{"text_encoder_layers": 12, "text_encoder_norm_position": "pre", "text_encoder_qk_norm": false, "adamw_weight_decay_other_params": 0}
Rows from block 8 of the image encoder of a small contrastive image-text model, named by matrix and row number. Each number is 500 + 25 x the weight over its row's rms, rounded and kept within 0 to 999. All counts start at 0. Numbers have three digits each.
After each channel's rows are labels from the 100 images, of 14976, where the channel reaches its highest value: "lies over" is the class under the peak. Only what is clearly more common there than usual is listed. The data: single toy objects rendered from many sides on busy backdrops. In brackets: how many of the 100, against the usual share in percent.
# pw: pointwise conv (encoder.blocks.8.pw.weight, 320x320x1x1), inputs 0-159

pw.5:483515506450499492510513510515532475468476507538494505513494482495517484450496481550515442497479481519479477490468512485480520516488502491503496508541514580499509496470470510488481499481463506516519509556477489480516493506492533486474508481514544501510534531508512482496459543462505482475492529487492514499500489512483445462502487476483523513484514508488502494486476510502544516505514492473494562487511523466464481530450497458483486507453464521489512526515445489430481483476533510
lies over: part in the main colour (94 vs 17.3)

pw.24:471467473513477483493480545554503483502489547476490507468529495453542500525484510515522473472532515510480529486479492494455481454468546505496468510556517511498523526552455510540507513496474490488444549462535545463506524451497508475496527497516488477525463504487490484476523474521459496476506519515486460507509460498514489542561486486508527500471504501481471511472492507521499499499512511472543467471477516449478458462509467489496519488514510505527530498486511468481463467538484477
lies over: orange part (90 vs 0.1)

pw.154:545541487525451492528471514543511517482515486498514494495477533475526474512470479522527518497484496517478490512469467528508497483501541496489486496515478485481501496459473487505455516438462536496470560519514431509459536503501472513535468469500471503521511552494511512495509479473528511472503498529549520457489522528500489490496432514524487503515484541503527497492495520545521466474477519500486492502468484510530517512521531534497488457517498512476492490521510476535470480528494498
lies over: part in the second colour (66 vs 2.9)

pw.261:494492486481492476479522539511461464490505529520479487496458524508476504483492478518506516512487512462473543510541524514430511554501465528525476470504521506469488500502461487492506466479522471509463465507475532527499468466462504536474471492469501454460496484470544479483527500514498518551478484486497503495462503481493493505537517523528481503512490484525477537551554531482518468500511505530481543496543487493477487515521539519486483522500455450479524494505512467551502545503475465
lies over: green part (79 vs 0)

pw.105:472465477466475535507520484454489507493498529513534495482494477479488498497528482527501492476498513530469502501492542496536483502479469492533501497481486507510549489501484474486499500489519512468503471482466478544466457496510513543505514516458475474459473496480440490514480534504480507487528503499485495475490537544501535497464472503509511521558508510479524457482500515504517491494493473504465505550487515509501504461488517479486437487516575488452512516523511476519459465497522486
lies over: part in the second colour (47 vs 2.9); part in the main colour (45 vs 17.3)

pw.32:500537508536530527484485541508485484515476464487463500498497512486486503473476530499466518479500524481494543532513478535498483552506479490486477467482516482481504486509473515530462520463511461439517491436510526462492512499513503497521486512527496536479486513476449493468492507486485526493489561471456502523524527493533503512521529492471520500489484509484491495506533530491503472529547530506500434506475511530527500480450536522543516488497521546486534500532500473463504523475491499
lies over: dark part (71 vs 1.3)

pw.264:539500479561478513517483482474505491480476514486527508525521501472517491439482475548486499518501517516486483547501457477485495477510490509452479464500528505529465447514493507500489501531473512489515477534522508515508576514482488453470532513520513519457495519496522538512457556516483489506487480539505522536504497495523508546469494509502510501484488514469506519503471512516498489486459432503476463543498495511545554520502507506470487498505512524525530534486495555491464483452487540
lies over: part in the second colour (54 vs 2.9)

pw.180:487502527493511520500495514521522510476471512456489535489508505501547509457499479526506480499497513528510481490497453493519505495474532488492486475460534489493501478487495504516485513534514519484485460505528441458484532513493498537521484470464471471461473516483568495487537487484477508511545508508541538482482504528515487514519463464473525490547502504539489481508476512494485486479475466508462476502491559504539474486492496488484506506550558475492511531476510497525469500522500508
lies over: white part (54 vs 0.8); brown part (25 vs 0.8)

pw.298:531534447514468499509492543507494481508489508503520504471493506486506552509458540502462529485528453474507482505491460468531494464506510473532517463515479514529551578476504492512527524475515519441504491499537532493531512517457514493518513508490513477478512500456530497538554492490556496501499500525479460468491471497488535490481489497479501461463504540502484500475567505484516446521511473485520495503547548506515526477511476514509503467452484498482487459490522501492526468509530483
lies over: brown part (66 vs 0.8)

pw.244:508504521487535503497532521516536492475473489489494478467508557520496481487469494533558488528535537505518492522516511494486574525510524489498499517529486496562476502480493502489527524508479530482483481474554453478464503508521485471489474494504498482492515520523466486466522543494475482507528453515529561473548501477521489518480504489492488501526503495561513529483505493502466507507513523472519529536525494492516470537529489491496507484479471483524507484553520485478494519503527493
lies over: part in the second colour (33 vs 2.9)

pw.101:546502477486491445487556522512472489488505507506494437487507477495479527499499491473513485528503475494494506498488442519535507484461508473539519485498510537471511493508510482486498509509451549502516511471535521515512477497498502487511497498522507464508490488506509495501487486486455512508503512492522503485474466484495502592491521502495560484513522516459524482504496510490501487471573514556529560536560494474512556539491480476486454470518507491460474513471483475444479526496550497
lies over: part in the second colour (45 vs 2.9); orange part (25 vs 0.1)

pw.26:489465474516491467463490511490495493460502526510489497496503497470500480523500492490479543482518527471538539493508517505501497505504496511492479455488459460440497508476473525539495517536537477466468532522483520462508493466486472549491486554449465509515512477504511518517531480467428500478520489517518542467483550475499503480505527486478517513523514514516448532536471513464523490503525519504526468502525552487504479511572479538464494543523541478536530519479504456519504476467476493
lies over: green part (41 vs 0)

pw.6:496499491515506481494467525542534508486517501484529473534508500506516522465503523512478439449525513508496498464524511500514505503451510518552529481533532526502528521449482478464517482513468500469519495511494516482571519493473498484525515484518494467510499493500515516485472485520500506514533489532554499457526503494512480483476526549516549501474479513485496504456471486489545497531490508487524477499506515450493536501493519513472529467510459511522497532460516468458497457449494500
lies over: orange part (40 vs 0.1)

pw.46:506477524485563493477486491498478506524504498520511446508468480492518552493525478497491492490504513541459493555515525513456544478508472511479509518518552517481514519482516477501510504503505507472480515497504518486530458518502538487533512546515477521477513510504548464498482527507495509516505519485449520507487528487468500538528466507501470543529518497486490525479476512507484530542510536436500546505489490531503539479529515505464517492491492502515513445502488533540513525483465501
lies over: brown part (88 vs 0.8)

pw.22:494512492454493525438540502501478517488491531506506480456519495514522486463528507493454494506486520498472488530543537529481471486522493461468483464479500513478548497489513507498474518551524513449516501505508491468535504497530501503481483485540495487496530498480503539485473479488475539477527506522459467470472525529522445520540474518530477504501501488495533522556523501517490510491469510469520457489496515489462500476509468511514483486463508499470496512481501508516493536496486454
lies over: brown part (48 vs 0.8)

pw.287:501481502519482512515508519519521527489495512517531508458500509487478467525478502485538491502515467521499526461499491459508499479499477482490427475505497495497506515499505501468499498528458494486475468479491532498504537497544509530506467495511444549505509491468461509516490435490524500526539487474593521448507476486517481518530528506494532496516457469494455502483499545559445495466477498466450520501517485499529473529499543501476483494515489475514474543487495478509492487488466480
lies over: dark part (28 vs 1.3); part in the second colour (27 vs 2.9)

pw.114:470523521504476476458466505498489435487480490513472492414448513459480491494523455493483523481474492518483480496507472522465502513507491476515484488490461494483512500545492531470472475478487529500489569490506468486523510511486471477527503502487540425516476488558544496470472510498515491478473478496494543481520514500519518476510457521515485517493500503516521510469469520490534527528520474495485497512488491544484510511505529462491496536528508509496496485506484506488494484508540472
lies over: white part (51 vs 0.8)

pw.94:512496537433498508509504536516510498533512535459522520483564523507569506477492474475514495519485500504496525470493520531510440533496495489458484479499536449514519524467484546458501505506480484436462476505464475482544492479497474536514492459495487485485484492507513477452483514452494471506523492528484474468519501510516511527501465454522489522521496474496480511496505515537487490480491465524492496495504481495520473543506474474478472491485461522460425518486479489534485495516499494
lies over: white part (44 vs 0.8)

pw.260:512506524500473472490476489503491475464509497507518501472476511486559491498509485544514513498524523523489484491534528460520545521459500502481495501593510471495485458510466514532509538503498490557503457504488511524492527494584453527488465512507483478545526524497466473438502509544508525528509526514490512519506501503474480514493480496481518455484470481466502510503448548509525535490479497487475516483466517543528511479499484524490502497535523543499483468476526499502467487486540492
lies over: green part (26 vs 0)

pw.297:468474510480486513501458488516507464517511515495465506481481461482507542462477496513513528449491453494459491475474480497521482515456524495477474500479501538510527543501513481489493497535513518475440459548502514496498476537526509496504480494485484504496508506463480508492512492486471510558482511562531545447528487485537502476490499475505479522487472479479545438497505477494492479505446529475519520482471467474534465499479517503516516470568528449457480476509496540475525489490467494
lies over: white part (69 vs 0.8)

pw.86:475450487514504476489494485470499471456548529460456536508490487507504494481477496504494505484514488482445495516506514501521501538516537506533471499494481508510496473533497457508495530435514516520531508511504497558520487483495518505488510515529525485536527514517526490527478494521558523517488495456505446509478484494502502537585482482508528482556499547472519479503503495494529526547517478470490492513504481536503493484511485478490508471490526501509519552518504449483516506570532474
lies over: part in the second colour (50 vs 2.9)

pw.245:501505462497506467478514482506516488497449471477493490491491532521476463514481465499497515492488500512471552485523518505499525505502518516482475469533504533487499485503514515497502545504492516504484525485511538517465500520500527557570457473458476452468515489485508511482515500513513521495435497520479524534473480483494513473530488533469561505486517556493450508501491481455473481521524502489494497470525489473494529503524468493445464540505493527541534471514490471516508527527487497
lies over: green part (70 vs 0)

pw.286:435521470484504531502507529508516472506545461477528496488469531528509482473441472508499497479446527495495556501482530496447516493509513536502495493491501500487474485467501495544477511477497495524481475496469530515526476523488472478501518515484515507508429493524499489445508484470497492515498522463547537506476506461498480446439509517502527509504495510479517540534501491521581483520535502488512499500467529547491506476512495468486482486499533518471542502474510522473497455525518518
lies over: green part (60 vs 0)

pw.148:503530530474498506452506474457495475517505456507528461473468505507527485482532550481480505461485533485469525511498455499475496514460503499476502480506501480495500506489481496451486511481502486450492471476490514506509468479500486508534471482520495506543471495493509489492542505477520494486498479468451460487501455468514459563494472540505507425520477472520495450517514463525456504488469458511472490495502460509488520557492520502492478525484463486463495486496491520535490465467520481
lies over: green part (76 vs 0)

pw.269:511478496511488507501492539522482494524501511485492488494507548519469529484455516481521527479487510500483531488485496493467497499474503462502509512521486461457478477479502465515478485488530524464467491470518505504458499458560489538493465525531476507492476513493545483570486521520555497503521440472530498471514522478487467510519472515518467557511468474492495496516466515449494501460501528502554503457492509504487527494511459502513488502565506495514483467550495507479520521479489510
lies over: brown part (52 vs 0.8)

pw.52:517522553498498471525495555510488536485472524500514490513461489467512508497465525491465494495471498513533480470536508513497492478520491520499518479484516507494516518496523485509491442526490507505487518507542511521473462478474494540464528474513499479491470523521516477467512471476494532468497501514509455493474493506476472468484492538502524462498549477521554495467568516539504535471527504515524508519482529481495508492486468476491539458470458528525522490463493525468477545451493489
lies over: part in the main colour (98 vs 17.3)

pw.308:525473532453525457498505503490492503485481487499465439527482482494492521497492499463498533457460484485482513519545502481485512516506467481515521495502500530505529566506493476467505496462467499445493500479517494499450522496479494471503515500498483532490487489498476465497475483484516504512501555453510497470476484472512523468495522536500513485483499456469566490537464517494544511443455505477547518540464511481469528511456501475548481495459474515546505515485445514554483505533512465
lies over: dark part (71 vs 1.3)

pw.122:482480522493529505525518526487486527471494507493530498525529510530498514488482475525514521508544580480498483522504504475481508522485521487501527552527495507556523484489541486499471548495524507539467457507526517488427470533476508506519520466532575486499490509490528512482487508500502503513499525491494509557476481509524523512517494505497509494525519493488504489526522488513521531518507519499504479526509479568504481548508514525508473520478494562512495506498440552507514475507486479
lies over: part in the second colour (52 vs 2.9)

pw.97:505489509541516502518494482481488467518521536498506515500521524532488484496481518478511499509537511473531498519489529485484473495475499489487472519507506492457496494516518501480520513493477493523505484476489520469512464467470468492471491458499459481538467495517491524514493507531545498476500485481529493583476528463490504530509497525495511472498448506473544504533506507516465501523539509512493471464485481555484472457498493582474518484469448476516470455482542488496518586549465500
lies over: part in the second colour (36 vs 2.9)

pw.95:491488476514505487518529483544475485551494519488527509548524494485529535487516493520459552489480502503520503544474550491466496514514513507468540478529532490567559533483514506465518498490529468443522493506454510449513486496475539488506498492497501468501489492453503489494528496479478509474528517489467497476497545490485550481486499473532541457492520437545512491512518476492508474503525510491485463543471488484475473498431494497520514490518455464491473483533518461474493457472469481
lies over: brown part (54 vs 0.8)

pw.197:490521462466537501501503528497500541486479519477460469485442500516491522454498491462445511529504460478469515551485528499512472534465493503543454479466516447504487483474469472503535468524480487493532470560478449473466491489505443506474479489517525495472492516492480487572482533505512516547466479513479511478486518482488483509521546498517531501497496496546506488510490465482538471491490432489585466512498492503482491520494546464484490516504488481500466462478526524486487472491500508
lies over: white part (40 vs 0.8); brown part (35 vs 0.8)

pw.236:521484500498490527473510544467508526525497489484478492507492510505541482465533534487456487489491515479475505524468584450480490477508478488497494473510476502476517503506493492518487528477498472486493506520483540491458527488486475499533481469529487450481452495501501467518465503477497518504542501536517472485545429515449483497475519478502497479493521496504577497497520478435510490494503511511468534486457479460502505533521450501471512484493511470493480520532485508484494499531485471
lies over: white part (54 vs 0.8)

pw.199:509511486472506467535509481510541495512503492516488536480494487500515483528484451473455474519467569501461509564539475483507548481435494521507496489478555506547514501510545517466465508499527461498514488505512496499511474479449497461524505500485540500491500548464492487526477521483491450444516479511501454482563533484488489480531518531496478440529536532526496476479518474453500512488482535496485550491488494509532470510545518495522498452554496483468490516494512511473503506449503471
lies over: part in the second colour (27 vs 2.9)

pw.12:490543459489526526528511533542508492532487524518468511458470497459492471458504516534488512533466535516488515493529500503465496538494502492508507509522443540495484534507548476544475476515540479509481490461505451491499483477550521517495496501507490532496495478498519481495501495505526498505496513481524512503503521454514481529502478507513528485473482494505507511479508479493503489491505523488491474504524488499489479511497519453485458515498495476488537515486511523533498516499507462
lies over: white part (65 vs 0.8)

pw.25:486575488487538510523471543526478524537486528513492537483480483507490527451467505504451517489500494495496482478543505508482475464486492489496463547470503487549460503517492467455534509518518505491477492471488482503485486490506503505487487463472492525501476488489539478491499528471532473524487479498498492512520521484467474492448501557507559495529474459508488498497489507483504518535474523492514586502474446516463532506503519543514502499482492522467489474474484558519501485511511499
lies over: white part (45 vs 0.8)

pw.225:490460522488526520525496487536496486521536500532516459498538484464475476491531532484440491515478488512504528481481488519483490485516528458558466531479537512510567490531488486507493540480479475447466487479494515513486486521487556519513474461461506539484489467480500474491501526464482526480537532474528566503495496480502518534561491503475487448540477490528479526512472478441525483478499495531537469545486517488509498529506533508515491500501476479483472486470447514525501541469480487
lies over: orange part (93 vs 0.1)

pw.123:456459480492510508483540463502520501498479462485546438488533493532496529508490508477474470488427523516540496509518503516509542492498494473484518525477539484513536474519485476469469526558523499486465466475495532502531539504493489448506498482506523510481483495498485490482511522503465514470521505499505512509516507494519492478564492469480504483540482499463515534530524503475528486510526565515509504495481508528516490520507494483505547551516514516454497557503473526467508539499522505
lies over: part in the second colour (57 vs 2.9)

pw.212:502484539540513485441530492479488480497486493501493480501483501527500472466506511508484525541547551504528444488515483452457502474499493487509523509490507462484489532503503513483492489511487493468476460488483473503486500469462501498533522505469496455515467526534472495477513467472501499479536498533528494516519522503484476514486484466501473564467457492521469502509480495516498587514517496496489484494501509519553425506518457503511480534485455530501493515520494486471463475472457493
lies over: white part (25 vs 0.8)

pw.152:472516490479483497506449524529482482474510498526537519540472534498510516519525449492472505468494490502507543546492469533499533507497512483549492463523431447516496490513492502496503516492527528452490495529503513512505535489501503470474491464493520540507477518546497514508488499489510483535484500515479500519516518527502446461536490537491489526542534491494514475481483511501461471475524526484485516510534475535464499532453502449492510508518458531489468474475516474503507517473501501
lies over: brown part (76 vs 0.8)

pw.294:465493496497437496541535499435517496451479514540479457521501495496512505495513564471476528488509477485482508456496542539549494448508491479511549507548492470457474463464480509566510486531507523473502500474499509502510497499492508511523466470514506486513498511462532500482469484555473471540498517570478495480553500483497471514545497525517502463505517543510486513494500494486508493491495501490489468542501520494532481505541530507508524507512478499486484497527455558511498453532497494
lies over: white part (53 vs 0.8)

pw.262:487498507493445489489505506464474486457461471509498467476495511502527480475501498527522490460532506512510497478519513483527521496473520492529537540492513534481485540509507463487499476471521498507515521522535462493498470471508509535506519484494502556493507458507474461504515525473481502535523492484472475478525530528497485498538541499494508481451500500477537487536504496477534491497509523488544536566495499510531546556492517505537470540545476519463520518515539473526482474562462475
lies over: dark part (51 vs 1.3); orange part (28 vs 0.1)

pw.2:534477524535491520484471493492502491518491468532493541499515468504513445463483518467508540493515527478518488491514486512499505507499510518497474510500491471494502539575505504478482515545478494488492449509468499512535495476468538520512522480515509477514504469498522490473522509488509479478521570508491507489509469499538513579510523472539494469506503493499488480470513495503467571539470509474546493509455476491517477509483562493530509487499485483517500519497480483530497513470509510
lies over: orange part (84 vs 0.1)

pw.240:478491521492558521517512491535468516474464494484529550473479493500502459531511550474493498523494504503484516502543528497540508537524510488443511524503501514506522492502516498521505511531553512518518529485491534541461504526483555498491469497458498533499464459473511495504536492475501499497450515496528558458477493518530497520504474501520484485497481544519511464500469490518473528532504510468536505480498476525472502483510539529486465481546521507442510501521447553527523482465520498
lies over: part in the second colour (55 vs 2.9)

pw.202:523507520513544466524475488523477483468491490480512528531514493518539533499512503516490503524492490523507497506534468497499531444516488491534466490468500504455527531523461486461528503491465489500492533464518469507443523492481504517529520475490504486519506532473498517475478493525544496521482455508510481502536477554494537529514503478493494495452560504459528447506453486508443437496478483536457502510508477502517499459459508485480508486480478501490498505486502457526488492533497505
lies over: white part (53 vs 0.8)

pw.9:528512494502538519511514494465498469504503495506507476479491482507499479460505494487505490483532511499525492546526473486511487475473491508543468480525491514501495507488529480494493480470510514474550485474544494466465489518468545501482482488522513477485514489482497466480529499493514505524474559487510507514516487445532495486498513500506508476501547509557469518501488472512564515507489450523490503453506521559470484537558495482507479468505519543479541496498440483535445536511489501
lies over: green part (49 vs 0)

pw.135:568477487479459472480479504505503486459528491510527483559457508521504519474486488494487511464526542492511513506524456467484495490506535505510509458476506476487499495473466476503511500505442510484481481507471454504501495483527530517517511457502465480469500479492489470494520493496510479508518450471506461499504544491481519500494485515474520503518492494539523506480524503520500477486468507538523494448483464475482535544476511515510452538475480509528503510499497476535482419511502483
lies over: part in the second colour (41 vs 2.9)

pw.149:537484502521475457483465495492494530522452457471512518576502510482507481550475543479495481540507521511527530499481467519493517503477497466476529477473532472483488471467495512482514576537490469449513532497482481485510504535473509474497470501475493529510500515495547501524476509503527481490495497510510483503487485498495519447535532489486498451521569475478494484516485499491529468466469524519558484499476489495472524551512495440524464505490473451537517491480502468506480475484485518
lies over: orange part (39 vs 0.1); dark part (25 vs 1.3)

pw.184:549521501509445509495507522487461492472514534530499498503474505528536550467510452449504542497483514473517558526515497466493493495540520505493511460474473493476483482503524501522484505496485525463523461503452495495498474478470472524480493455481547492469527512488521495516530552509496479523551480509497490508520500541503531539506506541511442527485457605479506507540525475528498538517507482491474544453501523490510483520510466488522528529510499501506462516487488467497462518486506505
lies over: part in the second colour (42 vs 2.9); part in the main colour (41 vs 17.3)

pw.255:501501475512504505463516491494477504478485503548494472454535554507497537472460515507501468512487471516537502450479491488519469503522463497516495425535477504523520536509502488456490521521483510481484490487556474488516494479494456522481529568498457460468505510497501540466502484459478514505505477532507474519556490466518557427515497480487513499489479523517476499506461442465434523504491465525502513480536511486502504472520495507500511518480484515527530549545537495477506469498488506
lies over: brown part (73 vs 0.8)

pw.20:509523513532505539445521500500511495490498467490514541476482507532506512492493493513466486476523489508506477531522482486505509460509490473501474535429475442486511563516507511450529522492504485481511486482459510508510505507538453532521498516494500448528477494428466472471483517486508505473497502479481527522500486519523493524571501522493505508542479498534524529491453533492522492531464472476491524470502515510502509516509496504504479524511491497533464484501505496480503510505503510
lies over: brown part (73 vs 0.8)

pw.54:473489494569574534465565510477508477524503468506533474486476509484497528493533485521499503508481468496488523470495493499551503495494496488514505477492532490526510507477517509465462513519451511477538528458469479503444509462478519463468488484519539524533500478514506512497487520491493500481482526482517488486529525503504486485518473477522498508512486526490502462496513492493483496413528574503545563495484498485484485515509504447520513544443467501493491515495530518521490491488518505
lies over: part in the second colour (62 vs 2.9)

pw.127:508471472509499472515519534510506479515477469504512511479501464451519523467445468541498505422460543487517492524478530481461476478516481525528467479536477528473530500500520492565484524527468472513512473537488495490516521511498479478487522514487467475515476506481504475474509503508517469525482484518549471526517486519490497526468452543502467450516530530481526495517477546502536478516482515480505511483442501474513522513504494497475529468555505512524495536503501474519533494485499508
lies over: white part (61 vs 0.8)

pw.319:526518557482509482516522493502462489508475523476536442517522543511541491476468508538479507509455483543474532525486478509489490485518510523480534454482519475470524511461422478485488498531488485459501488500533520497516527456487511502477527515474514472480461516494480513480466535515494542485521494507485518468510493531521506507507486445457514497524516498523457455476496508507518511481430488500455460515507512520479492505534485476499518472495509505471468493460527499477516525457507492
lies over: brown part (80 vs 0.8)

pw.10:515498456462470472489509511526451519510518526506535484484509504499516476484486485477525511491499516479503482519530498533521514452489478490470478499543482568479553481471519517528479543483547458503503515495552514446503511561531498493506525542491480504522516488468521497479489510499494509509471501504544477504489509502489478477502465502507530497470514509503499471503493508454526479510561497468478469567481510488485501476503497495493526497505511469462535502529527529476516550469528465
lies over: brown part (77 vs 0.8)

pw.251:520516482504549497531454476474495504470493491518483474496493474485529493513505510510514489522495515523485504534506459531476508484502483515525484473494516475486544478494504477513511520487479513506552483535509510483502470474531516498477505493539549494513467499550539471499517518548492522490515449487534495543494516482475514474575496529494491485520494527548519515484466487514514505483530498551544496471475487491480481508518514502474448481517503468469486552489493502519452488489514503
lies over: orange part (78 vs 0.1)